Rows from block 10 of the encoder, named by matrix and row number. Rows with one number belong to one attention dimension. Each number is 128 + 24 x the weight over its row's rms, rounded and kept within 0 to 255. All counts start at 0. Numbers have three digits each. After the name is the row's rms in percent of the matrix's.
# q: attention query (encoder.blocks.10.attn.q.weight, 128x160), inputs 0-159
# k: attention key (encoder.blocks.10.attn.k.weight, 128x160), inputs 0-159
q.0 100:144109121141122178147089130123152136170134121101083124145099155163160191102125100105125167166133108137103118120142135075137134142140108144138151111148091175123125073136067110137135135142117145170111111127100133113105122108148132125083132104091122092132125118114156095140122149125108117073101104108142106105120137141115141138151129167144139122115099122117154157127131178118115155141111123109153152140112087130131140132154176118144109110122166104135106154144169128134154110194101167
q.1 120:102119132118105143078100135088123161120183150166176110138152127138114122137104099167142144102157159126106118149106154111153129158130106094122147113134104115137096091163091115114120120148122129110122124131157096114094125106136104089098116091148119090137120118087097120140112124128118108141120167136133107188125122133066114138080089103161110071081123142127124099163114155107108161121119125157148155122158086130141141148110111153123145114130133117128109117152137163147174163148087146
q.2 113:111146132113138069106129134097080134078136152178193128116143111111095071148112127163135107076132156125117120117107132173138136129118137080119103136126157107123121156138145150104133128139133122089140149127157101132126129125113095088144115125165137150124131119102113159122114109125153130201136166162120135157137111110099078133072113090139102099134150125132083099138128089133128114114140123160097103119171157121128119140108074143109134147100089126118128109131103127129130148088143123
q.3 122:152116114132141164160138134170165109173097098084060143130104141139151169108135140075107128179112090122148124124150109101109124110140132176135129118131131150127155128112122127140124137110138123166126115117106161132152125139135160176136138156099129135128134138171140106114146144120114135075129091091124128079127132147185165118193176163100162186159111120125179157111133138140139120146117130093143131128084146133121133109148172099130112129149148130136140151116140116117105102141133119
q.4 120:111141154126127087094163132111108137097134146161198140103175121088096069153127133155142108092135151125159137139107121161132128115113157088126111135123169078128118161130162134119109115119138113080144143119159105142112132140104120116134113120161142139116120138125100174132132102133127131169163158172116151159124127114127108125081125074117116112118164134143061096139129094122141097115128116166121111134142142135134116141094080149097171120134092158129146091123096136120134137082133102
q.5 141:116108124137086180108099126117149131162149143157157126117165166109116150126137099146136158110138123130134129148123131081143126136112121121137146122116118112137103076133064067140107114131121134106111127127133121138077137113138132110087133063152105080137130129118093123136126123128086113105132139131136098159111153123087121142118101116144141104100130138126132117156110201116130137141092130163183171155150069128135142142127159154143158099136157124133125112129155163138150169171076147
q.6 133:105146136115122085092128126084090135080151154171210122129148121116103086166123112168154128085145164131104133120107143162144137140116125077120117135121135104136116138145136131116129121152128132092139144134154096114106117114115095083126122109135130120122125114103120161132116120127145120173140172186131134171132116115079089140064091085146096083093158128131050104150125112117123131111140128162110133121158125126128123143107089161106139129115111136122131101131118128135145130106133135
q.7 133:106130143131100114082127134091113144112155152187193124117174128111078093150117107157149132082145162132142130140110132132129127140114128068132123131137139082135103116137110107125106111125124121086132149123156103129087128127114109086097116098144125107123118124108101172129125120127111121151148161183132114178114129117082103140078102085131116081086156135142055099161126143110120114119107120175137158136155092127135126149110102157098162112132120140128137102136129135125145137120109141
q.8 095:144128104121157096178127125120101118117099108090096129151059100156168154121130143110136127154115111135082114083128137160125133135151118171135121133139114183122163158136149166121159155150115149161127125140101143122175124117138131136158143179088128173128120123124182104123123129131171128155101098107137140090148108119144131129148134153123110144164112119118140141104129087137126164120154140083092101111105165129117126117161131119164082161096124085132119152136120121144103088116181125
q.9 112:112146146126119094100158130114097121096123150163206138108179118097085077165138130156155097089125156127153142126111108157120125116109160074124115149124167073129125145114153120120124120116142105076137141127145107142105135139107104111135120120154134131118125133126114171112118122134121133166168159178116151157123123103134099119080128078119110115126170135143051096147122110135143098106128114160121129134151135135132118133105087143090166128122100148125142106111099132130129142082133116
q.10 132:108127123127101137093102130090113154110160154178185117122151136128102117149119092159150151085152149130113126141117142121141134152120117092120142126137114111137095094151083093113119126153125135102112128138147094118084127107121099068094125075154122095127125118085111138144115126130113117154123163154132102177123132120070097140072079101155103072092130137124091110161119164113116146130123130163146156129167081123139130148116108161134140122115133115125119109145136159142158158138096146
q.11 121:156120103108156121159118120128122127119120099068053113153060115173168160096123135100122142162122108144099116106141148134122130137151093175129127115150096181117151122142127169114153142156113143180114112146116154115166117124146127135139134166107129136138123115134150078135126136138159132125100102077135128091141103138146148138166148174139126145145094126129197136092130110132115158127146147078100111117092154117112132113148143105143087157125146094128117152143142113138121113142150134
q.12 132:106125128134090154103106128091131140125152145181189131124174151107096125152126102166148147088138146131131127139118131104140133137116133090125136124120119103142107093134083086135110125132134127086120142130138106125070126108118107094088123079143121086134128129103102149136122119124104124135137157182139110168111150115080100140074091097142124090085141127128064107162120179108122133132110130167155168152162083134135129150116115163127155098129129132134122111129144155133144144143090148
q.13 154:109149155104136074082134128105091156075160156155168117139145091132126073135109130175142111113161181128122124147107150171136141151123129102120122132121137097136113159150180161100127118139125122102147124131160098121144122114126108104150118148145133154120120110093120137131115125132162117175115181141121143172141104122099103130089106104146098072097135130131105096136132079121120140108146128149093102102151160124146121136099068144101145149125088143122115116146096135146152143085132120
q.14 099:154132104129155108175113116131119128127108097081078116154068105177170152116122139110135136168120109139082117090145133151131125141150105161128139116147108191127162143134136166124155153158119141165117127134107141116177124126138130139141133181084128157132130108118168096122128137129160139125096096110129128081140110134139129123148128171131121144152094122115167149110129099135125161138153129077098111103102164125125140118164142106160082158100144093130111168135144119140125082144165142
q.15 140:108106139144087176107114137114145133151140147175177131107182160099098139142139099150134141094134130127144131153118130080132125131108137105135140137114129093136094080125082079141101112118133128100116140124142116130077135123123130107079129068147114086128124139116100149129124123130085115111148146145129101155110154121082121143099100103135132107098150134130106116152112183108131119143089122172181165153152070137138134151125147151121162088136142140138130103127149143128149164160081147
q.16 069:131115096132123127196141113100094097120102118131141122132099131136084158127143123098153132085111096138100137065161110126091127128142126098138117128165138178121168106124080126133124146135128125133109142131094134134099125144096115073097129089169126096133118128168124165116129098117121135165163062123137094085114110105135110118115152120116135150155152130119124135123146151145139081136147134099127141128127111138127123120153140125113074128098142093120171120135155075076110142167174137
q.17 118:118154150112138071105162122127106135086130133157183143109159102096111060141121155147133085106132165115141131137114122175128127113115151098129106142112168078129130185124185153118124118120137113098150130122145117134151131136115124127166109153167143165108126142129115161129124122129146134173146156149119149159136123110129105120102127089117122122127155133123091108137131068138136108105134122156101095117144172127137106119093071144106159149128078158124144112127091130137114138073152097
q.18 142:148131116122168097162143128153126121112100101077063131134084106147162135105132155103114111162117119133128123111147118148111123115148132172124126119136129164121157170123157170127145137126131122170135123129116149129187132145132135162164131173117141166132127137144150108126133138126161141130118091074126144084144114140176146113171165161119138161172114119122197151091145087149136129120150136093091091106095185118123119099140136094129097153123123122120137152118115108121105119106167112
q.19 141:143124122130146132176136126174146110159096099084055144115102125127149153099139154085099119166098101117151130127145108115107112109135141184128128128132134158113152157102149138138139136103134117162136119123101161143167136150128149178151129156118139156131131153167132109117140133118130142102138081085124139084130133144178154108186177161097148180176121113115192159099132122144140115134128127096120105128099166132119129108143158091144116132136129127136142155111130108107102114130142111
k.0 097:145145160120144086110133127139117138094135149163180133092150109095100061121137151159142092118133158127148125151114118174117127120137161112130118146118168112140113193120188159118132124109128118102143164119136113143122129160112110148155124152158133179129129155130099160131123113125144145170146149089120155134130131113126110107097126109118130150168157134129193144121137104148131100123136118140092091110146200125138117118090098133143134132126093151128142145120097093119109146061154104
k.1 113:141127133134143122198131119132140090136053110100125141107096129127122135133151157122112112132080073137161129088147100132131116096125164147127114134115122156136172153095154142142140142114135140117123125125091160135151141138136153174151142144113138168128120155146170128097131143127141148127121055157123150077122148141151146109145132139115142189174141117109085181122123106150134115122145118086102108129125157136109127100155151114136120128109125125137140164105116137119080072108173111
k.2 116:110104121132110166152136125149161112170087105078079120139119147144153175138142117092104141139108091132147131096160122081145129129117122155131127113122105135130147086124093107142127144131132148141108091134105150116138129112146174156108140121078133103131128129136166107124128154128100111052106096195128112100119143148149169139157142156121147149113115121112040143133115142127128147129112133102161160134102080130114132127154164113108130102138146126137128116118151166138121091177117146
k.3 124:135143132126125113081115134105100161098196143176151120128158118118112092116105116153159125114166185128095129175109139148114129144142117099135144132145146105127093136152137134112127107135120116121143159128166094126111121140109083077123115119168117131125126123122080142141130101132139128188153182067131129173140110100099087125097108099142104091113133139145215089135132126119116122130132123157109120132150147125144132140094095145142129150120113132119115126139111105121158181105108126
k.4 124:115109109129137167162132124135138099154093115087083120159090146164173191133129116094114159152096086136118122088142134093146125131131106153128133113127100156124150089125098111133144154141131135153101088139089145117143136101144168126114147124089126097127123113122185097111138148124125118090104086167127108101138125146142156139157131151126126137122106118120045140129115133127127161132131131090145153136106078122115138132177163131105115124125159111126114119125156168153117072170137150
k.5 129:147145136109165089166143125129113120094079125102133134141084098143141102138136146131122107140114113133143133085136118161131124115138152139123115138120130151127170180113175164125144143143134129132148118132111145120171128134135118157162125182095147187127130122139179131107124132135173142157127082136121149094134110125156137114133126143123120161177132121119090164127129067149130128116160128093076086117124187128117126110138101121129098157108104120127133153126103118122104070082191107
k.6 133:109108128131123157173147128160163097163074104084089128138108141141155173139147130107102136135089080137156129093147112099148118110122131155130118113111105148127147111113110120144131152129128138146118080130089150119140134116156178177129145120088130123127127133135176116111136150122119131068106080175127126086125140154161170125155152156119139163133120116119037151121115132128140140124128131100154143131091105131113130118156177111105132105130146122133129123115146164139100077151143141
k.7 137:124118111119147140181140120145141091139065115075097133154081126156160171128147136099110129154092077138146130080148115118136127105135131159123124122115116155130165129108130133127147159141136138146123091131089149121152130122150165161130139147082134148123128129132191109106138146128136137104110069179128130082129120149166161123151129146121132164160110114119039155123123104142136144122138139078125126137106124132103133117164151117113111139121138116126124130114141154137093066136162131
k.8 095:109123160139095142075125135137148155160176143173137130096200149090095109128124115132120116114157163126148134193118133117127130135119138108131138129135131082120075113131114098132105101101130113107137158114162109136088124140116125131124118093151122094123129143115077148148129112124096132097133181124125137180123154120105119127115139115129136107083152139130167102123117168122129106135095121174172148120130106126146134149097149123135170097152131165132136118135122115110159197131066120
k.9 116:109111107132127165157143118142141108148102115074077119167085140170175184128128121104107148152098091131117129083153139093142133132122115151131136116125100147128139095134099128125140151148128134147111073139101136110144127101158174135121142120084133106133122111120185101125143156130116118078104096172131113106126120152149164134154135158131131131110099115117038122118117119119131160130135132093150148134096092122120138137170163123099115124136150120134112106127148164148126073167132144
k.10 128:131126138117142125183141125147146100137056110084108139129096127131143146136149152112101114139085087126164136083138104131126123102124152161127107128104118146127158151109147146139139142120135144128135114129094162129156133133142161178146144162080138171126117138138174126108131145122142137107120066180131141082124131149167159118149141155117148174164132117116050176126122088150138121113143134084112110122116141130109126105151144114119114126123123132129136150110127146125095062111178117
k.11 120:127142155140103117078109135126141156131167141173168129078182135087090083131130131146143115098155172126140132182122124133110135128128139110126134123140156089134099135129135110132112096109132111103136165119165108142096127149101105119119114105172118117123132156128055148137126109125112127141153171099130128177121137112102108126109122096136143110117144146130215122134126168119127104143103115177142121123159139130151125137080118133148167112135122146123137132134115100113140200104090117
k.12 134:128124124111145114179161115148133105122062124086103132153082119154162145136141144115106122150087091129147130082131114134130119106128135159129114137113116153127163155117157156132147153131135131140135097127083147117170134125145166162149138165089137168130126119134189125110130141132146129113107072167128138081132122149164164120153140152112130158156118120117042157115122082139134132108153129082109117124108149126112121115157140112106104145124120128125134124118118140138098056110171120
k.13 139:120103107144110158180118124134158094167064104108108138122118149130128188147150126101118145127086066131140133092156109084145119113112137147128119120120104149130162079102083105152125140121130147130102116130087161131126132124142157150107144098117117097131132150137155121109127148128097134077110069150129111088115154146145152139149137148123140170141121123115080165130109175127132124130114124106161156143115075129116139129162185112136132104131161115140138144116163147122099112180120137
k.14 102:114124160143102130069125143133147142135176135177154132093191144086085100123124127142130115098151167128151125189117126126114134128126137105132133135134146074134078122124127109145107105102134122104143157116165108142090138143107113135121118104173115104134129151124065151145127112129110132116150185098128145166121139119108119119111130106130143107107155139141194104131124171129124107141105127185164123120147128124140121136087134119132165105140118160128143124132108104115140198118076115
k.15 135:143145123113159107173141123129119103101085122092115132154071111148158123129131145121118111152103104135133124078135121157142131119138129147128123133112124164129171169120170160114149152150134131142134104140099139113176129124137134155155131180084148179132122111138187126104125141134166136145111086155128142084134112136151148122136132150122117161168124118128072152118133067142131137118156138078083101118108165126116122105151111124124095155112112114125126145127110135139102054103183122
k.16 071:108134162132140150056136128165148162133159133109086129125145130123161106090112133110130113169160176135146121172127141125132134136132117122131141108134137063127097178141170136111127120110127124155133093131152123118152126124138176170155116166081134153135138114114118118134141124117119108103151208177127136169130111129124133123146127112126142093094113138139060065134133085129132147137117119132137123120113155134128131119106102147111170130163099159121101097131095142136151112087095130
k.17 114:112098100140120167151131128123148110162108102098091124161103156162158196129127111094117165134108086126112129104149141082139132143127100145131136115129094152119142068130073099131136145139126144150104101130108145118121123114142155116090142103108126066129133107123161103119127142136100109080110102156135099115131134142135153149154142150128130115093112119116067121122114163114125151132115128116169173138107069133114139142172177124110113116134160106125119109128166159139135107191109142
k.18 140:133133132146099138074101141111126154134197131171148128108177140109096110127121114142148138103171171122109123176116137125117135147128124101132138118142138098124095100143101102128108104123124124120129155122172107144088126137106105091103116097168120097126131130124066134144117117132102116136143178093126110178126138116092098137109117104138122083091133145134205096147132172111119119140106126170152144134146108124154124144092118138153158119138130134132123122142137111117159200135076137
k.19 140:139138123129117120066109130100102165115200145165151114119165118123103092116112112147161135114170179120092123175112145139114140155134113097128145131150138108129104115155121118121113100131127114120129156129172103129109118135109089076113117117160123104133130117113072138149114107138130120159154184081123114179128118105089090139103111099136107077092127136136213086143135138110118121141121131163125127128149125126144127141097097146137135140131116126129123119140124106128159183121095126